Rows from block 5 of the text decoder, named by matrix and row number. Rows with one number belong to one attention dimension. Each number is 128 + 32 x the weight over its row's rms, rounded and kept within 0 to 255. All counts start at 0. Numbers have three digits each. After the name is the row's rms in percent of the matrix's.
# v: attention value (decoder.blocks.5.attn.v.weight, 192x192), inputs 0-95
# proj: attention output (decoder.blocks.5.attn.proj.weight, 192x192, transposed), outputs 0-95
v.120 097:159093101020182178116147137133175216064109097076119129179084170129100096121111136190082167128115090150130114148154123138186122155152143165177121099134132146130173136174115172101109187155113097149152099166165150124152172150141100153134135099138091139160122183150193172097173088089160091136
v.121 122:117110130090158134120174139118084117123066125120099145142108117113139137153090079113179085126201068092175114129107123073078168148143142096154081135175148131092145159110088187094115143127113118119108130130102122155125164089114117126126126170117140157173138116130045095187077112123135092115
v.122 111:099158123100079107173118110140084099047108114196197163158150156122174132126099131099133177150104140140075102104124113176077137087118166120133205104085157120124086200117133123119136155167178103130068145123101144132164110098188135112183128090172172138101095129171092180145133177114174152113
v.123 089:173111118073182134071152186127124100099112103081071132089107128162146110144160139142108134108114171132096130069172148157139151088150137148103091110116109169120142101115109074155157117114084095151179113115125127147155131126134074100127081105103114109133091147155155140147124117139053100217
v.124 079:145197094136148064185142083063131105125147153106134084114097108081155136155114077110146137120142120125108138183138121121120123084099110143097198182105126079120073137165149152123102199153138092122143114087086156109105145148116154105097118147130102130082186103118141025136074139138149116121
v.125 070:142202158138179112157117115093121148110153150128138108107141128095097163190140120153182138115175131116176162150105077085175110125167092146161126147118098112097163127143100166134142116055175077113068130138143073106119107152104141099122133124147050154181143140099092077104103135142131132152
v.126 109:161138115194107097190073131085074134097114160192191127154117121142104163113113107094133097151189106142112164130090115105092218139122128142175120149138135084163172131105128126106147125123108129116103158120102098138130122121171074068141168137052127121142046127159119125138130162142156179102
v.127 112:151120186136141180093078097112129122121137123065097131080130090165151097132185150081091169112075160127091088140153148131158105129157135094101162098072078154159109112094120048128145088118108118167147139080125136129104133189124117136147103159115136118071166081085190121153153102122086143227
v.128 099:064122190114107206185088144095104121152099096138128201129042136120145155181123165091073123116181118110116085092117141211127115126141136104094103107092212112126106108154117079148180118133147183121100144110109076123148085149112132132166135091180193093182122115142088189121087143174178095115
v.129 093:123146140146119092169167100114126087150117142098148116142143051118149146102052160188157103071155153151121132158124174090118151078137104111106163151136126153146108146100075130146170116075079112138100157147203137104121112080106135126182055132126102106079161085152136093131139100186133122108
v.130 089:110140129140159154125102100123095060095147148195111136144159115113146095105099146098116165090120147073091127119107111152138121101150133136158099121112185216170116115089166072092134108139118122068147073164115114114088132148138123071138094096156123165125129146090126158197107096137073122082
v.131 099:142047113162110161202093121134128162150139095086119118157093135111118174168153105156139096142151141121123124152080114110157104137096130110139135080119126136106117065119110138160176149075159159105150142182158147110154120150138143148157154106095092082128095103145162140060152140213118116112
v.132 085:115148104135083179104113134092156149162122092105128147104143158096149156150124132077121144130168081113123095096137114178139126118182085109076127095096146146141103140107178059120194113093127138086102139126110074123119131128130089135119154132173119138137108094119153140094129197085154109142
v.133 096:163144087131101144111104111145112161085136180123158097165141149137112106095094091050109191175133115153138119132131164153139059084106133140148138197136074079163156144147095147102116105155098101146072150133096159097141168125131129104123127202102121177132135150159173103106135094077166211181
v.134 082:101105096102124175067134184073142149112171111039133140109122098213089138091138091119068168147126113161140089152093127150123085143122128161106146161115095122120121139087157157137111151168133120081114113087148120109079154145114142120126155141153047108086194110044115151186173124128093106172
v.135 115:118117144143152110128128155141153126057125148148158095178151104105069146076121099108157116104102145161136159192165156093114136111080130153193119182144077103098169221131136182114092206174136089178112130128122162157118121116091108128135139113089148116111121121171124131210109081149122138111
v.136 085:138138061120146058093149176138119117031169114144132088129156083133120109081126177133106111113122096130142180113159122136162084115116132104063065143124106133119149193122136131155097076191092111133139198113132135187090166076114099098133111119153057151093119121123125097139136118124099173128
v.137 083:126108095141104163137082111133158138104133100144080197136153156085124134101165139079100150118099208106092081070134158188177089142079126177147107084151147119168150150146128174147137104132131169137080124107136179080129087142114120119108108178113155148167145165149106113069179128077163161167
v.138 133:091094173117138141160138113118150106148108051159150162113132163156135146177175154136155092098152150121110172123121063139124147151130140118106086089117200165112144140137110118165148150146197099167171141129129120191150091128139150176159117075134180103148092113157116202151097140177089099113
v.139 096:075145184057127174095093127138127137144116105130089162075110116121085136127163103136148126214150128140134087104137125117126137103138119093180139116109112089145146153166151162173144185155183107151110115134182071125163087123104118148118119128104102102091165111166121089143151149113149094212
v.140 142:135119116164140126122181099080097134180138114114132127186152154104149149155076141174179122082144133095157165149138095081091155124120116113101147112126142124113088096075176127152154123060115133083142105146157116074140158090140121113182137102144077090077086124124127112057142124145161158101
v.141 086:082151155119115126131125095141149135188146097054124151113128155094136184150117114112110201149121164097117079140137190143088112149094134144089184100111101076153072100099161142139159137167115116183113116133145086106095143157210116148103102116139126136103110125145160078066073093162151148148
v.142 118:080144119068089200079111096105087157143101105162176167151134122205151085115089122084106214140169097129134108129145092151092137076200079095106142149106101166141116132124168085148166101137152101096099118127139108155168156104158054138127129121109077175100133109135172125122135110077167095178
v.143 099:145125200089119171180143151134150109076091125114133149072097146147129096181168149110106144138156135135108107120136142145109135165184174143140144100140182098162175187156075167120093183204201136170122110110094151152126096124068146155088083147133160152174121143184179165136090122105145134120
v.144 093:115116174067149135165118140112154083111087142140074125093047141134102108164146112175141134115176155121122110095069113085109129098174106104138119100102162179145117097082104145127145168128188145098177115193180129106164109169112155167127094124130162095138121148128164204097129157202100135105
v.145 106:122095167149123159136138117183185133177161152088119136057109138204127160144181070137131147142105145182151099093129147148145089196094140139115129104101146084134103090165024177100107142150110160098139106137095167118151116174122148206093150119108154123180126147111148142114128161173138117127
v.146 105:100096142100099191152128180142114121145072088152159215145062139100154132159103140168106116151171147104143096094127176140129110153159149118122163071152169110102154126140100178104109111131168163117095105145110166036122115128126131129158154140115125107205055149197160140068128121115193151097
v.147 094:114154141128119190140115117152146096139133150131165166128114179083155193153139130089090175221132114116146089084114134164113142140155129114174156132099128110159105128168119134170160106109156127134080137132142111078162049117145119144134163156186177169158087151176059112062117128073189115151
v.148 090:119105106160094158132081096137119121175143053098166146091089171106125114161106149066162165194118105144124079067155151153120123150138059100064133094096117111104015161114127111085184166072122164110060107134131096124146170135138172137127141124141113148130108096120186159104139173120148106153
v.149 085:154143129137086108118137122087107177122152110121066117121152143120115104158172156136099134155107122109158123074124137097144154152164093149162129114193087085124150129156091144129104104151152087102117104154121083127104139143180133064086120156098084149102084111174164063081107173072157186209
v.150 081:150135116113109166114106130158094128133108103110141149092078195142090123138149116068126141142124140135177148036152140132129157094131088166151073134088141104130120166171113115152169146162166117140095093114113128160173094138142148199167144087129217167159099136191097185153089138033154150125
v.151 103:130184094189171065152132152053163126134148121098143071172171145064133179119117159102161101081102141143125182173136138097125135107050163148138073166129137179077085141090140123170120162090094148104163172151188124126107110109127134088158124086129133105096148126136126085161095098180084139098
v.152 088:147083122098161133103068148106106166128179066106113106119142127154131128095166070088091148116118132131078136140080078163075115094107064125085122164104073143109144167082179083126140147136175113109143124108110072169145161119147130130125090099129085103054154083079141118175151125063100151175
v.153 116:137172091146142162126158093066149103201127084157185121111121181082181175211088122117141123099129156122154107116105124135119151122106110117114089111101189176125062135114171097090171124079103142113081121169170116122098120142112105118120124038169154123140118101155141156162092123142108072070
v.154 087:102160121150120137153132152165179125105162183113097079095123134159133090116159098028133140173115116174113124125103149160149135124155157143154153190115111136173136089194098128138141137172167063167186100135116117137175099084147131137105114166058134150134108150166167130126121162091148127126
v.155 080:141088145122117165058173139116139163096142108066145126118184202193125137136151099116121156178100133144157153162168102145128140158090095148129122121126147103120116132145100143137074139183142076183172108153114179125170105160136129130117168101147141151182106153098138111091162158084141134131
v.156 100:113146163072161151065146118119080144121107105104104193129144097168132102053139128127131184132107132107095146110140092130105170139185079156137113145160092104153158106142199144159099141125131157137114134096126071158093165103138144124125102163142056138079134102087067135124149157026141125199
v.157 076:145149130068151091114186169071106170123096151074090099121121182160175128117126150180156144141114082102123130102183065139126150126139177152101137073196102095110131148148139100148100155202136122160099163115119098172125130074116174093099121125116090132127110125146114136146145099066132186170
v.158 087:183149126098167135162155162120135116086091142130151108137155118133121135145117147100152109063129129136143103196105195076136164094120108114182119100139113174127107194127059142067111121147153116111136121143184149166110160174078168094108122153139156172153147052179184090197128078136124101113
v.159 095:051193145150106095123139117125046137118119136126121130148090057159179160159113115090146122193141106121130103165150115114092122111125137119156111167123117136155139064148158114149143083126110116127123165055079033139125135138132071071131124166103105155073128102096081119125130139100128100094
v.160 116:155087103143079109073089186255129175119147150120128119131108104100115138155146093083150133138118107129132104078084139173165163151159100097116091093084094091152095135132092126039116113085116082151124100115112084090145071116161102164137127124111188153098166127165133124060166122095078118174
v.161 086:143152152151110120206130105128156178112175103134176187133122092147170156160160111099109179115136205143118139092131097159215182058129161131124084085057199164101155089177136167159131144085117160125114171128172127123105124145125125149146133050149098123128113145135092160132085134127085087086
v.162 127:107165102108108091138050075148152059123072137132069134117153105170108158179109145086079143196177148127103124182152084133127165157140117093143094155086166149196150124140160053119191125110138113163061125114148085142169103130127104093118118137110122139049177125106064144083084174135060132127
v.163 107:072126116206077077122195076118184063109148179167126171137098143119118162176108126107095146154153134133126066187162156132051070123110162117132150181111157094160152128142137205112103172156128136160129109109126180107166160087098112116094170131134131108081147155128160094167127146133147098112
v.164 139:139138135085110135194066147167143160104142137172112119115085072110127101135135144074143093162113124122097104140118127156142164173119122164169132128142065138136112152129112126066099105093117138146143117123113106158109034185171115170157097100116145145122162089130143125116128166101119148121
v.165 104:119171202097145095182138122060154054087086130161114115065087111113135105136118104139170148152186144125130085199118126060109157089104092092147145095123098207134129129125145137134063152097119121105191130199110188113124089176112140135112092103164091119151176081157158158144097134182166129109
v.166 130:088127099117150110105146094149116130154126160083054078123159107143077147121134081142150128145149125115135161133133141105078169154148070071118163188111125127159122114096121070133139137067119093143105077134108072134114160099110100133135121169122089096037206118101087115042101134114018142119
v.167 091:140088184164133151115095167180098175158136129125153082063129097121172144164154149107158099124132141104154165046131120165179135151174173093137127101077120076130101102121054123123190109129102129141100094099105066124143107156158135160160148091167179097112053149155120178147144107157092137125
v.168 086:134111147099195131157116177110108188154142113114069068072132114121108104093163122133127109174084168155116129098180151146143198172096057133103122103082056132101128140114141108102153128109071122135162069142110076171144119202120154130128110191135081145142120122131113108090180186111172122122
v.169 113:165081120106133115138106129174055099150122118119158073112122105186164085132092131164151138078121146128155165108135159115183078188134130152142205113116097151123085104074049081093093104127142094131126164136126167106066139197130173141148094074150138120140098139120114107116211111141116187169
v.170 091:160152114092161184145105098119127132153146212175128136118137044167144100083118077127138114146115160138145119145113130128155145119210080139137057143119100184136143079140092184140161079116078142092147111125177101102105085135108101156098088159060127088078153084101105121102135129155157170099
v.171 079:149125152105128206173134133087151081039104091140147229115125120152123105127166113122098109142186131137074098120113078154124098093090208118088133052153165139126144160143108141177140095175173121122071199144138167155151138115093129111118114136126177132176075156148072182191139106159205156173
v.172 108:123103032136085131073150087178162162200154124083113137092153124135070152175156077123107141135112096112181133095130108169151102188125158119103093143169167076171081109140072092129131128130127091121093119101165137153137152143117140133117137105100191106068147160087111144124130136122074145130
v.173 098:140160134122167130115181150105129111088118119042095082095104140177144117159163140200160172167132182145148129154189102081127143119120127084139084136130118100121089091125123112161126129074111095138177086163157066104136128147088114125111140159113095119147122131157124092074144187148140063135
v.174 092:123129080139139141099163128145194172092161129085159162191100190107121189137150081112126161129123148127164120113138157106114160091155122072189128147177165107137179131119173171126118103122131114123097090124134124164172115086123106108066162131104129135125075162176143126070139182120160104086
v.175 085:107162108156151172092125058142091149139153169171137138116089117127083199097176104154110127147140104127096124120155109123144162114182161136097066165166164079170176112135152164145171144075114105129126055081077077138150111096119129084144150153129092138122100193125178158146131145140165067057
v.176 089:111152106119121144147139145180159171121168073128158116121105205144123125209164146103113148105098157118095105087165127177122112117121161139152127153137170093129125105173103155087116112171142146155159148106111141190167048144124147098163157094157172189167106158165151138144133150149129026108
v.177 127:091152107153084101200151135164141125098105097112121156072103120128132160183181113102141179164198165119131143101110074098145156107130168102116145106075163160149113085195089086126142161068144086138125141143108136170142113130116146115165147144136141163099131108158084109097104129111103118120
v.178 112:102127151110175125153064143111105118127122169118107071070088070105110135100129142099104122145162125148118101208130118094106173165091077096126124138119075149154076155122146082144141118153115121170130115127134045171108132145124099137147122157125060077094231048117163096140093171138100102192
v.179 099:125110105144108082114128072152087109171114119125120123142117102144132089099116124153124142107099136132110152087170121122161087108104121177125189103124112190137135130073087098167093163086109121118165179158098106101057112118168153155114086107100144168098149082080064107060194148141110157123
v.180 107:141090129064132165155087178048115112107057073169132147133130102101121085050097161129124150096126118141102103123137126096085173129090126148112186052107116150122124174079129115134153109141113134112138142203121166154113129158131153113133103135133109086218087067120178167140179132144201160145
v.181 077:059092134169090118132121169127192146118111100139090094132127124058079140145082110110064150172119127137114139184083137133107112158100168099110115147146132160087082174139107085138145137131130134143114105175165071211120161108106101139094099158165124112104130142102118141141126136128140142115
v.182 108:082094112123153085160147134193163108122173108134119082101096132135089143127090134137142079149093079139140130171137171140164133200050127180138171163194114130054075131156101100127103168152118100168161071127123126212074159133178142174125098100139113122074184171088089111116123138113106165096
v.183 087:097129148134125128176161111135123100178163091130146114092103180167154175223127158118144174113118113113129144122198108145093072130099161183126147136085104090138128096125152129102133147125134127108159106100085096133187114104133180145149124083117134122129044151196110106072102188138145138100
v.184 116:176070159114158140152093157142128135116100124107129144138168054133150091054113078123134092074104158141109157094083178125201172142139105134115157093107153187136113127121070071159073105128156127145127103171165108108065171149086128144153085126142108115107169123090050168126107067122079188125
v.185 109:112136117158063106116157114161175086092153102155140168087089150113124106208136110104102139117155135109117128083098094142195087150066205132117091124118167126155126128175078084135124122116116115129133199133113169132142135130140154122097141068107162189146128118113042103140127126125107131139
v.186 097:206129079107114090081063152132121123121107185088090101128112099133114125100175116127139133148141128144166104137139160156137164104174084084114117114114084102138097104066147103096123102072130104141124104177142117095124092139128114133152077186089150092136164121154176131069194142127141125148
v.187 084:145202184125164121221133096093135110115108133157131110089108105100169093152141123106178101105141195106114160135140050070127176093088153144119135115058155107195142131112123080152148112090097131104115161120157158101133085158133174089134158144164076125127121065165092101082066180199093114145
v.188 104:123182255132118141173159094100126109137082117187174182151098141095169122166060127077124122101153128116114139130088123124078097096137146139163166134133142176146142130143170146083123148167141119114150151114156158095144118145159095167110133055173125155137113095112114151223067119176131108120
proj.120 100:072154116175113093116105146149144066130127105153166149142074092068129165137113119132183143159096204123065083175137044157086126140143116107082170181063159085134135075079094145128107089112118186147123165121107142109086140129075135109121131148163197130084184106079148120132089095130147153176
proj.121 115:142122153179106101158155145167139113109115154114076154079125143153124120124120144137127072108102106137152147128141161157088129112095099126121148125111043141114146167180100159102118109105108142150115126096104165137086087085119144116101162118137068136129148129211097099110115132128047088158
proj.122 106:101113130069181168097161121113163160130102127082073113155089105130139127126144102134120148141183141235114107118121132107155166119182118067163112147129113114137177100155122106195135163116139128133116182183160143143157143188071116137119142146146127130125117129078181193064069103111122142120
proj.123 091:101163135175089100145130098159116074121163104227175119152099128063121137115134048111141145152116116064106124165114093104102099157121123207104176104085144164133089115081120148067081102142109143132131105144063097086113124097135134156191120117141180129091174074092082110147134089145172142167
proj.124 099:148109114130131121141060163116155110124168119137126104064197148172134077071137204156179114110121105038153159082186129080098163082086119150147096109186133115141129184156161177134118100138125081129139075120153153130099146097177105110115140160084122141139081129151171096142160181169111103124
proj.125 087:114151129191068126118069183194112087122123145174127131072124141133116131105114172135104124148111157037146133095115104185085152076084117177101169096132081154145093140130162145115100076118123136099161089102094154112093100052159129082121123129114136112161098089163111037168163120161117112131
proj.126 098:141115174068171126156160082145158129151085161078061103160141132143126099136100111095130140098173095227098143128151150122148109184165127091137088123172068126105138156173132145139138220095134117120114150144188123142198107191108125139144142109155087161098158156186129166074105145112047093127
proj.127 115:083157087136124142109120125078088135150155095154150143178092111073118169126133117099098154148114117140117104126100122087163120107145149144151132137111141112093146128094164117066109123120154144109126113151133084094188150164144155189156086082136207122127117153068096144105144067107180152139
proj.128 101:138145108077129070128182116139158147122142154114161097129197103118152099088151193101097074168052069081086099222142107108130106140083161124139108190124133077124106081163068114141117149161107111159144092091160166094118099086068146095180159145145117143105153148147086134166106117124151071093
proj.129 097:124135105076153100175134167065136174102163067098143159141087146148125102166153149141096191169104145133101138127136133092104154100114123133090065135119142125121161098133146074145059160188123080151134086145095141121167149090148106142113164141174101143170116134115191145146088140065131129162
proj.130 096:152104114170109123113139133144105147072088125119124113101104140150111094117179136135093111155067079080147207087109123108157164158090136172154149105157069092093112142213102142149160071139186116158120150108182149110061095148075092119133142106156131133105105152154153079089107112095104094157
proj.131 093:160188105091150102181152115113222122135169111125123164111145177131167089102108161088094119155119110091133083163134107136075114115087137137093098172156176098152124105095126149129074158205091122159178102071121122099178119066124171106159160131130089139139129114134058122180103161088166141103
proj.132 102:128101093137131093097161137155158181115137149136088090162141094115190117091130160120110105111091097051092120155117135132143157093104145152126125120115092082073145084195066132102120083140102124143142101089178144112054102105083137120110147144171128111130087184136122108134104107149115060086
proj.133 106:139166134100176170090176180076121184133151103132140107108070106131084154128074125202177170110157172178092109074138149116121139133148142075125114113117107170112178126085161099115156116110133116149132132132131121136164181152147099197082131134100163121108088115105133174136175120183128170130
proj.134 091:106108182173124119106112159127089144115093129166125118135124099081106178144124122147127127101132153138084123110149156096166144106195127076166161115057048123087133167171078084100128089084124153125129132164091159154104159145139079126069093112145163130143110117115177118088176113175124181145
proj.135 111:099122155098154121145122092095130079133104103119176138147071166115128134160142052143172144123202177201129095106152142149143136133204111098135139153145156144151129135051151117136119189141145160111103169180079097151166168145157127114154103146092140119141101117108157184137140126168148160189
proj.136 104:132078161132090147133079105140067063151131143103154142153105157100098156180109078107122160120173184171136120093132151171139080114190117095158138094127144164170072144092143161148112155120172153078139139191108065160148185185149181147126085144114137106169162111113076170099132144107129155142
proj.137 078:178170105085156160068164195107133180129127101106155096091141124150103118109112163180135103142070135186159103170076142135121099142081147092135111149081112141090152129114170121150138112115143100136139107119178074128117109098121107136132169169159130104127145150131131130130121135186130154096
proj.138 116:104115124167097101174096059173128045134089157135152143126159144094166098117199114075094097153124096074161172186112098163131118168098120148137140171168173079164063110116133132145145175153143143117098120144111136122106100150096167039185133110130115143103156135174096125131090114089145090125
proj.139 090:106149181159115117122088086152102091147069166144118090158184138090173167084136116090171116108167140128171157128099160205139087177157089101135146169119199143106088142053175170119150140102121138107107134152036143116112125120142154105135083128106129150137132097142122162117094146135122139076
proj.140 112:145106079110114102162155145094181149105151096119090170080109144184135078128139165102095110132082093064128132089137148114088141073081132158108109139169084100141143148171127126138082120152145113121152065074146168099127094078076120129110157108159066148173116148144113091146098150092113087145
proj.141 091:165136088059137098137194151076198210121165123168126117108139174150108086114107206100133118157065104106149077138122126103130105089103135132141123103131095163123166120148108107130128098119106092132146070090097172136161164032106097157102158158120097134190115129122076124160140150119144145108
proj.142 100:141114118156154082104177160098131195084116132132105073118096117119135127105133140155163126106092086063067133063142156117144179096121156114121135142120046130083183125174099104117155083126120094133159107110116187112082129127068104145089099116167137138121060179111141133149132133157084104106
proj.143 089:137149120150103080147135062174087081136112173152166129115183134129133141133143123122190080126108100092165128166117089116153092190127123073133167179096146154185123096062121129140198169105096161084101175165054131148126123136151174107133108102094168155112163136101110148145094121142153101138
proj.144 101:143085127178088116176066111168124116102112119124112158107160165177142120125179160079064093143091112053157167141114094144133108134108086168120153149139150084142104142159123168171124132139144121146129134104118114126107095092146112094148118118152093174178140081157120058099097171061156104121
proj.145 105:130185127097177135109153130147120139140171152147159124161167105124083139133081165139148123156119162186121053222124073112142115179138151107135136143102188139136137116079112081099152163159054149169114167164085113129184166134160137103143134166080145112114164066095123141173180110147167200113
proj.146 110:166151080101138093141189132109166179105159147114133131082164138183110110100109182126131064143065081077099112157127122103107145124065142100125094180108119126157157126153101116149129152153112114139129115089152184092131069069067137139145173088140081146113141153137103114162105127131107063119
proj.147 104:129163097064164085119211159096131220122142119100103094087138095187089081094108175152133088129072088134072109184126132108108154148075156135117085184119121112127175123155113084132117119152088102169120121094163191098131119089066105130136184124127116130101131133123127127179111119168108088084
proj.148 092:123143070096182116138187181107139215121173131138092095139149107116156158108088164170101151094127124074076085190131119102127153091147173132106102179106147097073217088173074074115121077130047107168134118118108159090104121082125109125102161149136128128129084152088135117166162077147144128071
proj.149 094:152155131111126147105159164140131185158129145127123117112170141159158133095089130138181111082132080112139125077115208124120125107104153134111132121064089164132151142152109178146154090073148121089155112077126183113099104077125100177086137138145164135138081175121110092103153153144089059139
proj.150 086:068154128099160125093174093176136189138125149099152074151170066103160170112112134136197145140100102115063122196100078155180199194106159146124096125076151122098170074101131104076203133115095123112129147140113155122111109115077105065159161148129157144048122113129158146120147081205128112094
proj.151 104:089105142068119137181121132120142078152127077115168177141071150109127103164140095124098187158177170148122099159142143142115078112144117149120089127165155106161078114099150134112056169179131133115108102140133069146143172162150119102162135166128140123159117121120112161150121128082175167165
proj.152 097:112108180170115192083091127150120102130119148163099080180098127051145173165131073152139176097194120114135145069115131158164121112202119109123153067110099116087109124097148158115161055087143129123174128129133068155101165178165170130082087144150179137134088145127132150068157144163142174109
proj.153 101:094112104090137106154196133137155148115159101138149144147126101108131088102150158132100123157090106062054124209129097140158160126107150185138096139161138066131125080191084056127104109191095117175106115100185142124086124116067125076154160169166123116113098157146148131158093059152174094102
proj.154 090:115186162120162118076135106151089165131128149110154049155121098111139129131079130194159154134131133181150071154129111091164143159151131102119152115066117172111163103083152150081175125115097122123122156119070136126142165155176084147095139100116200141087112077087159138113193124137110128134
proj.155 084:125183109170142130136134112157147080166134172188122104152109103096114126137134114149179109106162152123126109175115088152138138191170170115124172115123174113146155107071154114099186139147092199110140195177085149183167155161157145079116139118083141089094131118140104140146184130183109148115
proj.156 097:142077155193081122090055131131085121110093128122089139112152108124120139115142084101143099090099052158137155096135159109150142109113113125128146102087074152104135171159117144117171098049157146079123118126130153152093082118115134142081104061148138146148150173136169073076087160107082108139
proj.157 091:179102129188051115141077108140098103127096151160164186082159125161106132157163125052119083121080104143193143108144147121109085092097077079165136109132071162154084186113106178134162113083190136098131103139080141112100102118090160127126080094097119122146168162153090101098089173145119122151
proj.158 094:103098120097141059200177110092102110105101078132174145097074175130117102172152093133140144146179153118095143130140168136115105129162131107111095164146173119157184119063169108146088189168156155142111170194068130121124148107155140148117122116108127096129060144075177190175096091131152131207
proj.159 085:082148157151166152087129142133136129174125143134101113193164094087174134062080137145125144111144090160104103094117166138134138137106164163110126113118068110105121119172109133088123112092132116089122073081165172062132093170114127145116148134119148187081138152148125181095173121081065108093
proj.160 113:129111128160101107153166160101156064156161106125126113162157165141088152122115162176102074105153143093118114081171135182130098125134123146129118115147142207095123158145142096137129109148076124090137153102122153115128101164108168098169089115100106145130122126138105115159105159136138126123
proj.161 104:110145122113121091121102127181166156103094166071140122080140153122125103127122140082148153147097128171179199191183126071082123167090117143111135164122128085126157117144128153163091124117141094108107057138085144096119134077146090156123095156140115117104144106143114085090154090163108126154
proj.162 114:107157133177104072149150199091142103149139136177152138092101191095127127099149122181091150132131164121142184092143136168087093127165115122143085176166136138060144108171169139179094108102108108093105162150060165066171148106159165205141067128103055097130118128128190101142151153176141185128
proj.163 106:126150109107118126154127136126114162126148097141170100097216182044166127111107151169170164156131132180113130176130068073157153177108135173139095119148169156142149094148125094109118180121067133152084124146157113129136210110194157156101126097148122129085138132108145143175192113134083129169
proj.164 123:128113118158108112110169173080079103166160096197132157162129119135104150118141118178121127141166173045133101070123123203110107091175116127127103112143141149125112157128156109127122109146130129102127202146099115138145106161106184135152114140072129142142118124075152146144078156113177141103
proj.165 100:109127081134089130089145158100083093137139102218153161138102123157109166110127124156068182138126127113095081124038104160084117078163108110136095132125134061083146137127163148142082079115133153160109212148078121115196119091130112197154151129116113094092136106043186118100113167097134170085
proj.166 115:142129133181053100142155180099144108186127123182122144127122168127092106109146090201069081138136150182124133072131155184115076106107149111138086150194072159070114107192147137133133082135111145122139167107101183080167091138136137155130105136099064109143087098176147092179131147174156156101
proj.167 105:131153136127147103120156125135148081160153134090102142123108147202106159154124131130086084141123098085167155089178175161118133122119135130154144139114113185116078158154125122125131119125128108100135129087105151110088060173062154111177084148092104120179121161155091095111078158097158099154
proj.168 111:118112147142121167087159131102109094129106093183136145209093086111081156147125055179116127131171146149089062067098123205155122114161150128089123089104153107127109148088155106131137105138121169144144163109097101150138118188108127121157109127106161116135143087064136153127065152123172146056
proj.169 106:146129129122141143078158145099134124177173157144076124168062084196086154164136122133072084117137158089126131078126176127097101111145104085164143127098096126121125135136119131094123097100147143115164169112118133155129093188072127123099137157095159145192110145079134144101064126103142139093
proj.170 090:140112167183134122122120120100134131081103130168154144124081154148113114091147113145115107123082127174106097144125116182069146031097145150132145127152119109117105165095142067133141116097168143222149180114073146115141104124150088124166158137156136165162151156167123090103096172161102118099
proj.171 089:085182120085156121132128104148116149109118154122109126120042076159184160163136109073145188127115124109142127186116108125136183128170102132117164154088122072144122102069136137152107172121160134110163134164105071153158143130143091139117138109138136098097140145053138150063115137142138163158
proj.172 104:117129153155101094166155167118131125198141164138133116099136207121102104116148127163111056136119126167168170097187159122093116141080159137185128155174089175123122095187130138103135127085107134090151143122131174084132093164147176136110114133069066144160101148175139129181160131188146145167
proj.173 097:117144145107052163115100170134167112180104125153111152190117119137075152169097077177089109142175118204092086096063147193140122123083149138098112109108088126112097129113170179123100091144097158151123126089092137127143124153131068140164118141133113084141122066058128118097098144141147166014
proj.174 109:138099123125126154163110095137112141060094118078151084094216137073132117134121166102202105140125084168117124189166112076179151189095150172091136118118136158178155141111085105108163165165105119134116059100201139135093131091131107078129131105178134170097146104188094126175168094137079065172
proj.175 091:158117143126155121177096089189156104096094138050175088128133158084175124146082198139168130156094113148148110127155105145135135190103125188112131117114135149140098144145120135138139172177097145106093099100177150149100158112131142107150069111146137118127182075204072078115138105102121127158
proj.176 103:160100108120153097152102133159109163121116139046110118082192109080136117142102165098176170149118124058164191174183102070164137236123098145127124108095155155151158138153096144129109162178091093063096071149167120167089152107114148124120106097149128126099117126163098134143157068100083099166
proj.177 106:124159097125065090153112190155153133197123166115126145071168164135124100120109148123124145130115124161171208139165154118077081154109122139152106155171123148092140137192147202146058110126097106074113094132086168071125121088145141187134081133109065131102141119132140090118147122155141154154
proj.178 124:121131145142104124110163162085109111176141095200148150174113130118100154119146101184110142137176179088099076077081123200126115093165138100124099128151132140108114134116159124126129108119117156136109211137092111125172115169133135150159127154089129105138087110062174146138112164123181165071
proj.179 090:136105102105114147104082173143189181123117210116061117120130082167095088119144119101111147102099164183136183150136150072075095160094112073129151121133080082095189093127098150124087096128123123106149097141150169133093121124095112133049150165131158147132128106160112115089149069134126115092
proj.180 107:118107145104173163106140095127106105075125106110118095158047081164140150170139126097112172125150128082092073118066131152165189113187104102095131126103136077154134121055132087139123124170142144171140128115134086183155153139103077127127136139155174121130152114060137132076067158074134160075
proj.181 105:112143154099126159126167135083125119157143108142155120198085125106100162149126047183114135140198173164098066107105139136166106152147164108136124121129151111116125099093154103139144104104096167149121165135115109146149143194156124140123127135077153107116099095043174160147143130145178189080
proj.182 107:125118145139120151101149153088091139202144105172136144199154131102130151130120081187120109150182192140094097094121126132123087131135163127144131099133152150142118111122136130090144106094086147137136167162151120140136106180137190143102151133059159140118120103074171191178133103117182138124
proj.183 106:158121078122112135098085124186097136168146152126108150071168137140178095131094194088155118158102077099175180132137128066059111121100093136148152116126174140143156159161105180078111150110111096081125084140156141132043085120122172151131135142130093160118157172167144116166150098098106077175
proj.184 113:094171167142131121122168133090172133137119169154122108177061107167078137139163052162066093117108192204119143086154161144092097123119152098127139164131095096085118109137139117140149084097171138143170173130060148113181089189111117133098108145095148117164121103106121119097101115171172193107
proj.185 106:111149113102116110150108155148153147181149169092129124076180174130121111128127150121117139126116123125171210153195153045093086179107129141176154143138113160113148103167146175128075134092125099071123077160128157108111123104151154159100109139104085123105130135156135120140195097156118123186
proj.186 108:134114149160101139128152142077147088130167095172126121185099119153071153173112132186093094100155124099101044074091145206153132099161111131086120114122137154100122163112148092124142099163093157115138185108100110150147134166095098109170108116121144118156115123080125103119084203131145165066
proj.187 099:081145098112101092107112155173126133155083151111106136066133147164139092106140155109110185149089125139182214152114138121068138143122091125115113159150115095126127105171141179171065134128163087085130094120071162099137137070110087185129108155172077105127111111137137096077100087120115133111
proj.188 101:149133053155129059116104115144081126091153142145133130036151149141182107061149189089149173153077104102175190191149112082103124117136081146133114159123136123125149134168119138147089168104168080109115140127122134090110131062130164165156110142141091153103136169166133123125115107102109090189